From a checkpoint of a small class-conditioned image flow-matching model.
Model: norm rmsnorm, activation swiglu, patch size [8, 8], width 192.
Training: muon at rate 0.0015, 7400 steps, batches of 384.
Data: 97500 training examples, 29.1 epochs.
Rows from block 2, named by matrix and row number. Rows with one number belong to one neuron. Each number is 128 + 32 x the weight over its row's rms, rounded and kept within 0 to 255. All counts start at 0. After the name is the row's rms in percent of the matrix's.
# gate: MLP gate (model.blocks.2.mlp.gate.weight, 768x192), inputs 0-95
# fc1: MLP up (model.blocks.2.mlp.fc1.weight, 768x192), inputs 0-95
# fc2: MLP down (model.blocks.2.mlp.fc2.weight, 192x768, transposed), outputs 0-95
gate.742 161 [ 77 143  85 169 125 116  97 165 141 196 110 109  59  89 116 106  98 129 131  78 154  95 114 122 175 141 111  93 103 159  88  93 143 185  97 122 146 102 162 110 157 102 157 144 137 127 122 138 106 130 131 115  77 169 157 148  84 158 146 182 143  79 106 146 164  68 162 130 138 145  90  89 121 179 144 134 117 182  77 120 151 103 126 157 165 157 131 124 134 181 115 158  77 139 164 153]
gate.743 072 [134 175 138 102 119  54 154  57 135 159 126 128 108 178 145 106 140 110 125 131 125 131 130 156 117  85 143 109 149 152 133 110 106  63 162 135 174 120 167 126 110 149 106 178 100 130 122 111 181 127 102 133 102 113 140 159 117 129 114 142  82  20 160 107 134 126 116 137 181 120 136 124 150 117 146 148 150 153 115  97  41 119 101 184 116  83 107 149 255 119 148 150 133 116 100 176]
gate.744 067 [100 136  89 111 136 147 140 145 151  85 130  95 159 117 152 133 107 109 115  98  95 182 112 165 140 172 139 102 136 157 122 178 127 154 118 112 139 157 115 102 176 134 201 118 119 131  94 152  56 195 133 154 106 122 101 128 147 134 150  68 133  81  71 130 131 132  90 107 154 154 177  82 150 150 133  76 165 137 110 155 122 184 120 151 134 108 135 135 183 128 153 101 147 175  99 107]
gate.745 080 [145 160 128 136 117 110 126 115 145 190 127 155 128 127 142 127 176 131 144 112 124  74 108  87 116 109 103 124 111  90 114 125 125 163 129 164 103 130  93 127 102  88 135 123  89  52 127 109 166 121 120 114 109 193 172 138  94 117 112 134 176 147 106 139  97 161  84 153 152 118 119 146  82  93 152 113 116 140 139 186 141 126  93 121 121  98 202 120 142 166 116 119 122 182  77 141]
gate.747 092 [147 106 144 139  84 126 136  82 110  95 100  85 101 131 142 177 123 137 167 121 105 110 159 191 164 136 158 154 125  82  97 179  88  96 157 136  96 128 137 131 122  94 134 130 185  47 177 144  99 181 105 126 151 115  97 170 165 159 136 175 138 110  75 104 128 136 173 119 155 166  58 191  91 164 132 139 129  59 169  76 184 193 154 139 102 119 107 105 136 139 144 138 135 100 126 141]
gate.748 142 [111 158 152 173 166 170 156 108 128 152 123 131  86 237  63 166 112 153 147 147 152  85 128 164 129 129 166 177 140 158 146 123 119 165 143  82 144  98  80 108 162 117 137 152 144 141 148 112 106 120 126 148 151  87 115 141 125 182 118 136  90  79 153 120  83 136 169 121 102 112 131 172 150  71 113 104 142  81 120 151 106 154  94 120  92 115 125 108 109 213 157 169 120 143 155 209]
gate.749 042 [ 87 138 162  92 115 188  81 156 154 111 133 179 103 106 126 107  96 120  89 121  72 118 144 148 167 150  71 149 121 121 140 149 158 195  65 153 150 102 132 200 179 176 155 142 101 186  97 146 184 157  98 175  78 137 108 125 113  82 154 175  94 147  98 169 131 141 112 135 150 128 149 130 185 129 162  82 177  83 138 128 126 125 128  90 148 137  81  76 128 156  70 166  98  76 133 106]
gate.750 057 [138 216 131 108 146 101 156 193 106 147 168  45  50 207  84 154 135  75 105 182 135 140 139 122 177 141 141 114  97 166 131 145  94 141 106 121 171 126 108 142 116 142 149 101 133 119 126 111 189 130 138 184 144  88  91 167 138 132 159 116  97 158 109  83  78 133 126 116 141 114  99  74 125 165 108  82  65 102 144 146 135  60 177 109  80 197 160 106  84 115  69 166 103 124 143 172]
gate.751 058 [119  98 135 134 135 106 138 133 156 136 134  80 135 125 179 150  90 104 112  95 133 134 168 143 138 193 155 127 152  40 150 136 137 125 109 137 105 121 146 169 116  32 134 136 131 165 139 133 103 147 132 156  67 166 135 139 180 168 151 131 107  97 142 136 160 170 104 144 140 133 141  79 125 155 132 133 184 158 170  91 124 187 129  73 149 107 148  85 162 157 133 102 157  73  85 107]
gate.752 136 [121 123 133 121  85 137 124 108 197 176  45  37 170 119 100 156  98 112  80 146 108  99 132 168  93  97 122 161 109 162 140 122 149 154 142 134 128 199 136 114 137 167 163  82 202 130 181  98 168 113  68  84 100 110 134 151 164  84 152 134  92  86 101 159 134 130 173 156  96 132 100 113  85 117 115  76 121 114 139 166  96 127 109 177 143 163 129 128 114 138  90 156 103 125 134 173]
gate.753 086 [108 172 151 116 166  92 176  94 160 139 130 112  63 146 137 139 150 141 104 180 105 139 110 102 141  87 113  79 140 132 171 197 117  81  62 164 125  99 116 169  68 139 109 193  89 119  95 131 175 154 132 100 112 152 126  81 152 130 103 136 125 122 158 105 110  72 125 178 152 114 146 142 110 157 115 209 181 148 102  89 122 104 117 202 158 145 160 156 117 184 213 149 148 109 131 110]
fc1.742 027 [146 136 146 120 143 112 151  82 159 114 155 109 170 134 106 108 148 152 160 192  78 147 139 141 129  97 149 170 133 128  80 132 137 111 151 136 118 251 110 106  94 177  95 158 130 112  80 132 111 132 173 131 206 121 125 142 109 121  95  86  90 182 108 130 127 100 120 137 132  92 160 150 129  93  67 152 137 111 148  95 118 147 112 185 162 110 102 123 105 109 104 117 132 138 120 130]
fc1.743 066 [120 122  85 113 148 188 136 236 103 132 137 143 138 125 125  86 111 157 162 112 104 146 131  75 122 133 112 117 148 109 148 104 102 146 107  84  96 161 130 126  88 147 112 104 142 118 113 124 115  95 143 132 161 162 133 105 113  94 120 124 112 150 110 142 108 141 116 117 116  27 152 109 126 115 104 151 138 115 139 194 157 156 160 144  75 151 125 136   0 167 103 122  58 133 158 107]
fc1.744 060 [145  78 129 100 168 148 134  48 115 142 142 147 147 105 122 124 113 102 142 161 152 110 122  89 142  92 144 183 145  98 146  80 119  83 186 129 128 134 142 156 124 117 114 130 126 166 142 121 183  76 125  53 107 146 140 113  97 130  86 128 139 121 180 130 144 108 199 123 121 111 128 149  84 146 173 136  97 157  76  69 125  99 100 107 151 126 113 144 158  51 106 153 124 101 122 122]
fc1.745 095 [141 139 133 111 170 149 100 130  99  96 123  80 127 143 123  94 130 110 121  97 112 210 163 166 139 110 159 126 122 150 129 117 140 130 102 139  87 142 189 110 125 105 104 147 156 170 121 128 173 121 147 103 107  91 138 124 152 131 145 175  83 105 152 131 178 117 220 117 139 128 122 109 171 151  99 136 126 136 126  95  96 117 167 131 126 114  61 182 106 136 133 116 146  83 191 143]
fc1.747 061 [176  96  74 153 128 157 116 122 144  93 165 122 101  55  48 148 115 122  93 125 182 147 161  78 175 211 181 136 133 145 124  76 118 154 171 152 148 125 183 127  96 186 103 130 104 182 130  98 100 100 140 115 166 123 127 117  91 138 118 117 158 115 122 138 168  83 119 170 105 182 119 147 127 160 140 128 138 164  96 127 132 100 148 129 148 151 204 142 133 189 148 122 148 133 126 129]
fc1.748 115 [136 159 160 184 138 170 190  96 161 119 106  84 130 173  75 145 118  97 132 114 133  68 131 161 129 151 120 132 147 152 124 133 111 126 178 110 192  97 146  84 152 103 183 191 141 104 117 146 117 129 114 138 126 108 106 108  82 148 164 104 119 108 138 154  98 146 118 135 112  86 132 147 138 115 124 156 111 118 122  94  66 162 109 142 120  87 103  99 123 168 129 147 142 113 119 176]
fc1.749 164 [ 81 129 110  81 162 100  72 140 115 116  92 126 158 147 174 165  94 115 126 142 147 122 139 112 117 106 143 190  88  99 144 162 113 136 149 130 144 132 168 109 139 153  90 113 142 163 206 160  79 142  98 154 134 149 106  81 134 114 159 132 147 159 167  75 127 108 150  55 129 156 162 139 159 153  99 223  98 150 120 111 121 122 124 107 147  86 227 118 146 100 106 163 119 171 173  83]
fc1.750 132 [ 96 167 110 147 103 122  77 104 137 116  71 149 138 100 134  96 126 168 112  83 131  80 123 175 151 136 113 139 123 129  99  65 159 117 109 190 223 175  89 144 156 147  75 163 138 104 127 146  97 141 102 121 133 158 105 132 152 121 147 123 145  74 155 155 162 177 141  94 114 165 158 143 102 122 184 169  83 101 111 117 152 183 136 184 128 104 100 120 119  86 170 107 100 172 167 137]
fc1.751 073 [153  93  78 143 125 147 100  88 173  86 120 146 108  54  72 115 123 100 149 133 117 113 109 141 157 102 136 136 174 180 165 167 146 129 110 140 141 139 136  99 194 123 145 118 118 125 134 123 149 156  70  97 167 119 139 106  92 130 100 119 110 148  83 142 124 146 150 126  87 122 109 195 145 110 132 155 102 136  91 136 145 128 143 152 176 121 126 180 200  87 111 119 107 176 137  90]
fc1.752 145 [123 115 131 128 106 192 103 114 175 172  76  25 156  89 115 153  83  97  63 145 125  89 153 159  98 118 106 175  94 172 128 135 151 187 147 156 119 140 131 126 126 152 186  90 165 143 184 118 134 110  81 119  92 134  91 140 184 126 183 159 110  97  92 178 120 143 161 141 110 143 115 128 135 133 118  55 126 131 120 138  97  97 140 202 140 151 138 122 119 138  91 132 118 104 110 147]
fc1.753 065 [110 154 158 132 186 145 115 147 156 134 162 106  74  93 163 171 171 161 132 122 123 114 164 113 133 168 150 103 132  86 171 149  94 178 110 196  88 153 126 145 141  97 142 130 127 111 160 171 112 147 129 116 149 111  87 107 177 137 159 130  91 120 166 170  56  89 139 134  90 115 127 117 102 114 114 139 152 142 139 124 146 119 137 184 189 120 116 102 118  99 182 110 124 149 127  69]
fc2.742 166 [175 118 155 110 140 129 173 152 102  96  96  82  54 121 107  95 105 125 114 114  88 140 134 139 200 119 136  90  67 143 156 139 140  89 117 122 134 134  92 113  91 139 142 114 126 138 144 120 109 135 149  98  84 190 156 157 159 150 108 157 150  78  83 135 150  88 162 120 130 154  95  76 135 181 142 106 141 101 181 138 163 100 111 186 155 138 114 139 110 159 145  76 190 127 178 102]
fc2.743 073 [136 166 133 109 104 155  92 121 125 132  79 154 122  90 128 173 135 151 103  89 122 192 133  92 118 143  90 169  86 111  67 161 134 134 102 131 167 185  93 101 143 139 111 146 147 104 130 128 190 142 194 151  97 136 148  99 140 133 158 155  89 141 151 141 191 143  97 121 139 184 186 167 121 149  72 123 162  54 144 161  98  92 140 118 138  95 119 155   0 118 152 139 104 135 149  93]
fc2.744 072 [186 120 147  99 174  95 101 123 160 154  46  99  61 167 139 112 110 112 161 172 127  79 124 108 104  91 155 120 130 136 126 162 168 127  88 105 141 123 100 120 113 120 128  91 167 179 161 147  73 130 110  90 135  89 100 117 128 148 117  82 171  95 111 113  66 113 138 109 165 149 148 134 114 150 137 132 132 121 163 144  81 180  96 187  77 134 143 127 174 172 105 174 161  71  93 147]
fc2.745 053 [151 124  98 168 121 150  95 143 110 179 177 123 165 142 155 145  88 150 124 129 148  61 142  94 143  98  83 164 109 114 205 171 162  99 159 130 119  61 126 121 145 141 114 135 153  44 133 125 101  96 147 182 166 100  96 125 168 123  67 129 106 139 183 140 122 132 168 152 121 111 119  98 168 177 130 116  80  81 119 190 135 146 130 158 142 156 212 154 153 128 164 156 122 160 198 114]
fc2.747 089 [107 126 136 163 152 110  84 103 135 134  93  92 108 180 149 155  96 134 116 134 144 141 133  82 157 155  96 160 129 120 133  64 104 143 142 124 113  97 127 122 121 183  86 110 154 164 127 126 106 139 117 133 102 121 109 135  66 156 106 182 124 126 152 138 144 166 160 149  94  72 131 172 121 126  86 117 117 144  77 184 171 204 113  85  86 103 139 109 136 123 109 133 140 101 124 148]
fc2.748 064 [105 143 112 145 179 153 169 137 175 142 103 143 160 133 120 103 152 116 129 138 115 155  93 147 155 161 160  88 132  93  92 100 121 201 106 131 175  60 215 149 116  70 182 194 116 167 103 113 126 147 111 119 172 163 153 114 107 127  94 126 152  83 113 128  72 120 132 130 142 164  98 149 135 106 168 167 140 224 153 140 158 121 106 109 126 114 117 105  93 106 127 147 127 165 112 167]
fc2.749 142 [ 79 136 127  66 148  89 105 122 122 133 172 133  97 111  71  74 162 150 114 131 154 134 144 142 137  94 132  79 172 157 128 148 151 122 145 133 128 134 168 149 138 160 130 120 131 153 203 149 153 116 175 114 127 103 134 139 137 130 163 121 156 137  92 179 122 149  87  60 139 111  90  96 145  89 142 205 131 141 117 120 151 153 118 157 104 179 234 151 131 154 110 169 108 145  87 103]
fc2.750 115 [108 137 110 143  99 127  79 131 109 139 176  64 141 128 119 143 138 106 120 155 121  88 151 143 118 131 111 111 112 116 162  97  85  99 135  89 111 148  95 118 176 137 211 125 123 120 145 112 138  98 140 139 148 122 141 145 167 117 137  85 151 210 100  97 116  91 125  64 124  96 105 116 116 160  96 168 161  96 102 124 154  95 130  59 151 176  92 145 140 158 149 115 142 155  95 158]
fc2.751 063 [110 135 103 132 136 160  60  48 170 158 143  66 140 117 205 115 152 122 107 128 139 129  85 118 173  88 145 108  85  77 165 147 159 125 116 100 122  94  85 110 170 177 131  84 159 106 126  88  83 141 189 147  85 146 137 113 127 112  97 100 107 129 163 150 127  93 105 148 130 130 160  61 169 168 115 133 174  87  70 170 103 154 164  85 150 109 136 100 128 133 134 139 105 129 124 109]
fc2.752 042 [105 119 133  95  98  96 166 124 152 127 122 110  93 130 131 116 133 106 135 160 131 144  62 102 115 130 114 141 158 115  39 142 125 121 110 119 118 212 116 140 152 175 117 130 108 124 146 153 135 137 136 141  36 151  94 108  90 174 171 116 101 110 114 139 137 130 114 128 120 147 129 104 104 146 135 122 144 140 160 120  76  85 128 143 142 104 135 132 116 133 161 179  90 120  94 149]
fc2.753 082 [122 124 153 125 184 158 130 130 155 144 101 123 162 139  91 112  98 125 143 120 123 194 211 111  93 139 142 198  86 151 175 130 109 132 107 123 144 115 136 115  62  88 123 184 149 117 141 159 143 142 141 139 177 130 126 213 189 147 119 147 134 115 124 150 119 191 154 122 122 107 135  75 102 145 125 162 131 111 128 149  95 143 120  72 107 120 126 137 109  40 251 123 143 153 127  81]